python train.py --train_examples=97500 --hidden_act="relu" --mlp_ratio=6 --head_dim=32 --patch_size=[2, 2] --init="lecun_normal" --optimizer="soap" --eps=1e-08 --max_steps=5600 --final_lr_fraction=0
Rows from block 5 of a small multi-label image tagger, named by matrix and row number. Rows with one number belong to one neuron. Each number is 128 + 24 x the weight over its row's rms, rounded and kept within 0 to 255. All counts start at 0. Numbers have three digits each.
After each neuron's rows are labels from the 100 images, of 14848, where the neuron reaches its highest value: "responds to" is what is common among them. Only what is clearly more common there than usual is listed. The data: rendered made-up planets.
# fc1: MLP up (model.blocks.5.mlp.fc1.weight, 1536x256), inputs 0-255
# fc2: MLP down (model.blocks.5.mlp.fc2.weight, 256x1536, transposed), outputs 0-255

fc1.696:127109132168149144153147123181129135126170082084133153121101121146125139139135110117104154112095135152133090146138125149121127143143113108091076106136080123139136073113139158130108124155103114103094138100127083151117163136138170099126130102155118112121100157120125135141122125154129143128136114123159156167137144136140091136118128154149114071156132093122118130082149149116116164162076122125127145161153128151088139118136157136116103134134124132110108134139177146120156117134144150148106118119093148114115155128119161107140135186133139112098147137116145099090159135158130150093122084157132163087094153130106140111142127146096138093098090113146137116085059110147147152100116160150165132157137108137085084182160103169176094139136090125146141104112143088111094151141140097
fc2.696:144131190125199120130143127144157120186097121123135136161096152116137093120099126166114103117140125142157148084119112120162149119117144105125138157147186148162127124149140103117166126136128118155117160137136150133131110112121139171145092111142132159124123102107135123116159115148142130147107136114126132116138089148166110191125103135143097130128130153131145122106088124145137127113089106124122135098123154145175101106125102112102140149128100139144128122134146071128119131125145097120138130152144107161113132145106110153125149141114131151111116138140095104148142118160114110116104134023087145162117111152138118128093132090140154151123165063114102123140152123123122110105095121095131113172134164155139135049159140135111159099178115146139158140151137130146093124167086183
responds to: rings; full

fc1.65:112143100114131179114123179162157153161104108127117108116062126099140129157112088145122121139121102107142131052172129095143116131087140148111145145112123166113080160133161124116132109182115140152103136123113116138179137109134125114175112164161149112097131118127122109110093134132102133103136149164102110162122111129112122156154118118155143150150157112136099126151090124126118167143129114115172104142116147153134088111118133173115140136110123157131122150097116143129131080111090173083142128117150126154142100176147138100106139111120152132145125130130122103138156161083124122087139139107109128130069136134109112099112121110134135130093121120147110104140138093148147129084124149130084088159116145223117090170152112164129122124142151149107125158140130116113126073146119121
fc2.65:176130102117099120133174124122135140114147129149139137109108088129142134136107138113112117079155160104071143113130155114108123130126116117151128160123115132108115128107196124126100124120099129092159146175165086150145172147139171106129136122103122123120077130126124124132140117144123166130142112153133140131074149097087108105140191093115074092100126112136104113167118116138140127095190152106127156140135121134120124136114125112129129154132163136125109132092131151119142172119104117105078140140123155114115109130165147107129141100132118128136125106120146131148080104116129125095129126118149144075114157137168154101132132139144133125108095102136120156117151121138117198138112154147150183111148125104111151129126077168194116135132140099151140122115073142101145060118143066
responds to: rings; moons: zero; desert world

fc1.82:138125117176095144096119165124091144142165119131147133155153138120113127117134128104135134137126091099154154108110103152125109190132116128140071104110168139140113140109109163095174146127088113130141134150153128160138103172131140131141139135110125088109099095126067109147133148139146125140117125114137132135149127103126147096129105152129139104108122124132093129136119149102134162113114112127114121090131169185116089113133144130131103149114144090082132201137116156087141122107125149130145101090160142149113125154169109092107106104105149138113139131160161099168148104103106140134078159171137138124063124144122125137150124127107155159068133100157138112094126139148082152151179109111099115173173081102125116151161110114161119127152148098115106147153138155109134141134107082
fc2.82:180137167086131115093147160123138103149114119125130162116105130115208127114151130100130121116172116137107122124137170121093127130179119167140132163141129123115109132133163136125125121177157132147135155105113102134131121156125124116151133089094116117107116134148137129131103130153104121144111165066157134129090134131088128227201174128114140143133129111152095138147120150115125176156135125122169128141125108165076197109146123105109141136129121115110113150108130093090108153149122131114153122146150107131090147110146121147150140113131127132116128116164164137132069107125158150080110127136105104179121115128145127121177130106133143125118110122128136069133126086136158130140113088110128154110062115143121138124131127139166129143130123143185152106130147103144116125134133150
responds to: rings; moons: zero; half lit; lava world

fc1.436:141118122170093152142134156130115127160129119130101116134140128119142147144114105117136145139151137122083153125155123109149180123121123159130115113130092131106114118099093095149113117125066130144149127145142147119144135163140160123128102124143119109135127139118096142173153129171172154100124146131123121110077114130105096138152147108136091117166082130117107117134156161160180137162125138122159093093121160177127164118136057103121141130101117117149142127120189128123140112104121097123149228119126105154156145182128165137133118117136084138095100131088139100086169147114151129137150160122129139112143124068143126113090131124122155113147091161092147141136177148137162112116144127111174088135085129133110114099135112141183133114120126105099128147122165111117141109100100132
fc2.436:151116094104183100119122113127148126117112108169177186090122093125123151126136106139100124095098099147129102117123144113154128097095118106086128151126113124146118126130096126138126104136147141097150175109126128139132161129134036099134137126176126126113108127167137123096138094105137133141125147146156125155166121170120117141126130117151155129134199120130131123109110129133109186086164165109135170137121104139100119136131166147144135134176130146118157139191145146136122138134159139148090118139140181129131114155123122087111136134125162119137138098166160185146156090126097115060095121121109118160132147147111146115106154169150107133113167124160114131154062111121134130111120153138124143139196120102139110114138121111131139129116154150161127138132109154148129104165107127
responds to: half lit; moons: zero; ocean world; kind: banded gas giant

fc1.182:133160134118082143101115152110151127141105144172127164118162169101098149157172111159124188095093143090136129121117090137109115127125099143144127134141163114138116104146154124138119122108125171107170142100155126134153126133156143170119122105133100108119093093109124131096156147135122114141107093080127127092184083101152203100138119134121145102123151114155076151177146188086118116111111119136128121118069142081116121121160132138126060115125106089118167127130120137081149124101144111141127114109097146128119129171134082116122127127150104134135115119121102089133149141145143126093113129147121145120130106110148119145138093138104112115102132098145092125084156110101090149177106133123116110115146120162151110139142107124124144173094172113114131160115116142146138132158092147
fc2.182:124144147099119117107128139142133111130107128145125104123141131148116133124104118102137119165147083180123128114127124146157095120162103106130137056104118141138055142122151156129111133128200132195118132164095122128123174171140212156139178116179099122126152146143133133152115180163138148155136166079161126120109131107121151203151139116134125171131108106128131107136152126142122124154131123132127104162115111113096102125107156149122104134147133118121123137136125112124136129124161146153110121117121118105146094135128138122115097124134124127155151128146144129111193172128101116101148098162100081200124100156089068131173115172110133105164102126109131133144145122119153132124108118136105129116123093137125128115147161115091124126121114164118104116101110106127112160123150136
responds to: rings; cloud-covered world; crescent

fc1.60:136164109145132118146147086136119131073173099144154156103134174093134100140151115113129090125157125137142130102113127164136131169123167123176121140157143129107121137098109129123165110150104169134115115136145137147100132118149131139161123125152153150154152097128165129130134130094092165135129115118085131083109124123154152145115106102078226103127167113118137154129117140144128129114151112155107101136106180154113122155156177096161110142080130132112115110140108130110097126167106169125171114128134147144120132179124100089120142147129126116118119155115138133148143160122115138165124118162138125129122114111153132166079122102132124158127132130169162109100117141162102147089139134113120089128171126117141150103131172101140115099157141093060171123172137174140140121137094108
fc2.60:115112232122093150096168122110175133118122148107093110158151102142120118138161152062107132164090183121128136127098132120090089108157122081122140132121127136149158127150174116086126147113140102103162117148111124117127077118117125164133137167055099097102096132111150132126089173133125113144124094154161144129143112154138113192142136091133079108113111108150112093113104107107137148123181128128113133121137095123151139131135114147122101152098139112098157128087098129168120148146138117147146139125110124105111121130115123130112120128065089150079130111131141136128115139183118132143188131137105135076130099133131139127115121126147139123126153158123147125129149117139115123139154100164122158113120136123130104142100100085147130152071126119124119127110152111130114116127121127
responds to: half lit; polar caps; desert world

fc1.58:171141156130067156089134098125130110066145166109100167119152133106077129131137172115136078138131118107161147119112103138156138105142157106122104093061135147128118121075116123094115083155122137101145114139108151113126091122138142123153160146153114131088148076130113086119135119122111165140174137108138103135156114175133105105125116126149166127125109100161144139111133129138177147101119139159112106140119122181130160139118140119124102093114174114103108128120131136125140150147114126119135104102119152135121155113119114132170108129153150094130133132113140143129147166151110097135136126147101101155126150119147107129072098110168083129159109147113188126133151116170137126084140122115108102084095095137106119104094173133128131151121181125085187115146143157151114121133120133
fc2.58:132105188128159130153129126155137156143127145134106119130176136111144113128173162131112117155100137116135104162151131118074113158106131132126138215149135126124158128136181153106129133135123126122170078105129153134110135143104088152132146108077109143134102103115116126121049160130125128140098144118112125152072122131137138178183159125095096169125141111123121123128126122118130156093152101127141151142160113136127141153141147129128127144133143143149113108092137151106118117087098143081121139169142137158146152121124144095109117109124111141124142138139143138099098134148137132176144165079171143112116083153124153117104136178133141113120183105137141094097149114159154148160146130139134142091087134143123133103121089107156127114113055118117125154070098101134141120134092133
responds to: half lit; rings; cracked ice world

fc1.553:154096155157132155146155134127119114129174132114160145132107093162077110105136141058146096086136122138158135146086085151111133141159131125134107157100151117119087131133131105108107093172104146122138145133142100120107121143165119126137114136100137112141141100134106128117155133061166136137132170142114117172115092134134105118093118098131171111135097137169092122106110168128130118140136109129143135136149106144132128165127153161117121120165129104125106148137116107078165122131127113102167164137117135110133151111142100132113112128130168121141131117132121171111146155135122117116111145127125085157105139171112118132093085132169157136086086115111134046116170127162166071101141119100130130077100162109161160111135169088115144122146167109085118106165147131110138135110115122
fc2.553:146121210138127126143175127130121123147121141123125124107151119128138127119152115143116131167102131116150133161135136098079128168089132149141140203142109119131145094113103115113154083145124114121132094143139140096134076111147090111119075109135119111123149105130119125121015181123171128156120152107138094117140118142159134140201118126121095126151135119125148093110122124098125180116125138124058155129139147103150115142121122167120140137152147146139150120132128151090142094085124131136165138118124127117100148110129146061146115134164147114125151154120152142119225151118102123134125117105125155109120117112144086136085147118149124113119158098143139121109099116120130126129132116122123097123089146113132127119168097148139109111136107114113111133119132115128108104149097166
responds to: half lit; lava world; desert world

fc1.292:088125108152126104145124148115096124113188145144152151129122151130128125153166132121120127106135133145113137152144130159129136165131092121148083140115109115108121138143096121139152093132089155138163131127131121111156131149170111151132118102073142111183133106129108105158127141130132128140143110101097137084127140146146139117135161094101199066130127146112137164123144167146143172103126103137122101156128141053084131163159193143118118105133118101155134135122134152092105138139131115100105189152133171112102121136134094121086099145133157126122117161093106115140142178119124139100087128162114085110140118094156117146084094105144138174095123135146168108156124136119103121084102134163126133133145171117122127105105135137113134167152181091090120135129160158141113147135120127
fc2.292:105128209152142148146187090117110111150134142131146123141148101144138138104134136112105134197134139122113138160120136122114112179130099151143098151120140091177142130113159140105108111133134092133150112122094151126159121142105128131122119149146132129114158132116129112134092159103135111133131095129157151152150126143149139176181117125170126128133099117116123094140124116113137139107105096111107179134119098135178163131122119174144138103093097129119144131149125137143165148117124109130159131116144150105140141100129141112115105111159137114090177141110115141138240140174110141131129122146102179115140135128106126146097136161128111106103157125110155154129128139152106122103119080168136156137157145129130151130144126159179102085129138132040149108167108099146138122147149143
responds to: half lit; desert world; cratered rock

fc1.101:151131154122132133072142132165165085111159113117122159109113156115131118118165142099115121149114139067125120086118138117126129135116121203127105116108139100117126111111145156155129119141117173142108114142130091187120143175135120134132128110116115124112154064105092183131101125149105135125123120104136131137086142120170155113177131124117122117125109148102084119117113125122156120147140177108111088149169161125131102143155127114153115135116170122154116149108136111119105134108132116109117125101164116137146103167139111120159109153137160148126134148150053098159123146110133145096096120092089093147117098135129111133118169077118150140122081105130121147134161114125161120114143129132065160132129169127128118109130166137159101119076122112144130119153101133131137119214095115
fc2.101:158133109115113131131109098138158164175152137156138140125136120126160151124111123134115099114147114124116120132112141113127126110120115112150132126138105090123178140113147114161137159133133144102161143102127102110113131083110160115114129176148159138134097168184138132106140072108093130126148120163136145124077143127108095059128115135132114160105168119125149126141140123116080139097133115119121137125119128133118140108094102097120119119152124159136135123091131134095095139112120135118124133128107156127108084115144184152131150106124133149121131158121164149127045144113110113164127144152191179129154199116152147131159121142150157155125117135131146167131117182127123164155149164148156158094123128150127146132138116138102130160104138141124117138088107105148170080060143052
responds to: half lit; banded gas giant

fc1.74:115132123099121178095138126088174112100101117102178146094103121133138121139121154161113136111127137114140146126136127115104129175146147170150118166140118109145139131104121071183159135127111142128138139156116112140087134129135113155101138122117081120093100134098106188109130115123111144104136135125112124123158136122128151137177126129164124078151071144161142112166159146158079164127162104148152150106112134128117090104136079183147094123138100140120141106134096141130132167086073134132116095131100115141127114160138132114128173168134135128122145139114135109107160143120134167060172149164132096148164105112144132093177141126115132162108120151142079172134111141152103129119145146154117150139116122131101129126113119125131091135140120091137128148127161139116149175144091180
fc2.74:104145070133115119096126136145110112102117139141125120165156112143149165141117109089137134151112147132110094139166099162173143093081094126123143000125121116139164117148166154122103136138150129178139137117155115108143113152098153112139166127159127120146161144129149110119136117117127104138126168120121127152127115127107151113135114106154157167144124129112103149091135117133123119130096151130134093142125119143164146133078102121127162144179129085130107106119162150116113088101174128147147135136158129116172147144102130128105151140104127116107130149132174128095109139148139115116111103215095145135124164143120150097161161120148132134147106109108145191127148162137139139130114119119126128131143138159128151113160147140131141144135215141117103131130124098125115151129122083
responds to: rings; lava world; moons: zero

fc1.602:138129119172108123122135113124089163146165086120138149105114115130210128093153150165159125113098125124108145121119123119139105143116132142130077122113130113125135127155168163099141138099124128117111101158116175137149099136111160158121150101144135124118074137137113110092119128154130135134141121085128144180211102145158106083093109146132148088140138123127143128123141158167094176126108113153125120105116135141121114103162137137140137157150156087127169170155132109119113078126103130126128143055137118095112151155153124129101152115135152110122105148141150096169142102102104157123084142143099126119118116150108091089134135129044130144118146087147108101116151127141117130135142135145142125187143110128084126132145096157156128147142133115139135123125146094110143164095127086
fc2.602:147153156111175145115161134159107113117132131108104154167124134120120122126102132140161097073127153138153149144138162125102164113136137128133120181135147156145124128119131114134164115151111116123097116119142104129110132121137159155130085086108119116117123143130136088109169075149127138141108134073108130140106128130106140238128150149127090089108127135126147149117093133138129103131119128138134134152117146106132145138119153106156135153122173106105111149099128122146130143117130112151139104116145144135112157116142118163120151164149138129137131120112089132139186114171153137080127105107103124207118139134210133122142123081123124128132178109193130089126102112147118140128081109120164180137091138118138110133159145152130126112184130113165141141155128132146110117149130190
responds to: rings; moons: zero; ocean world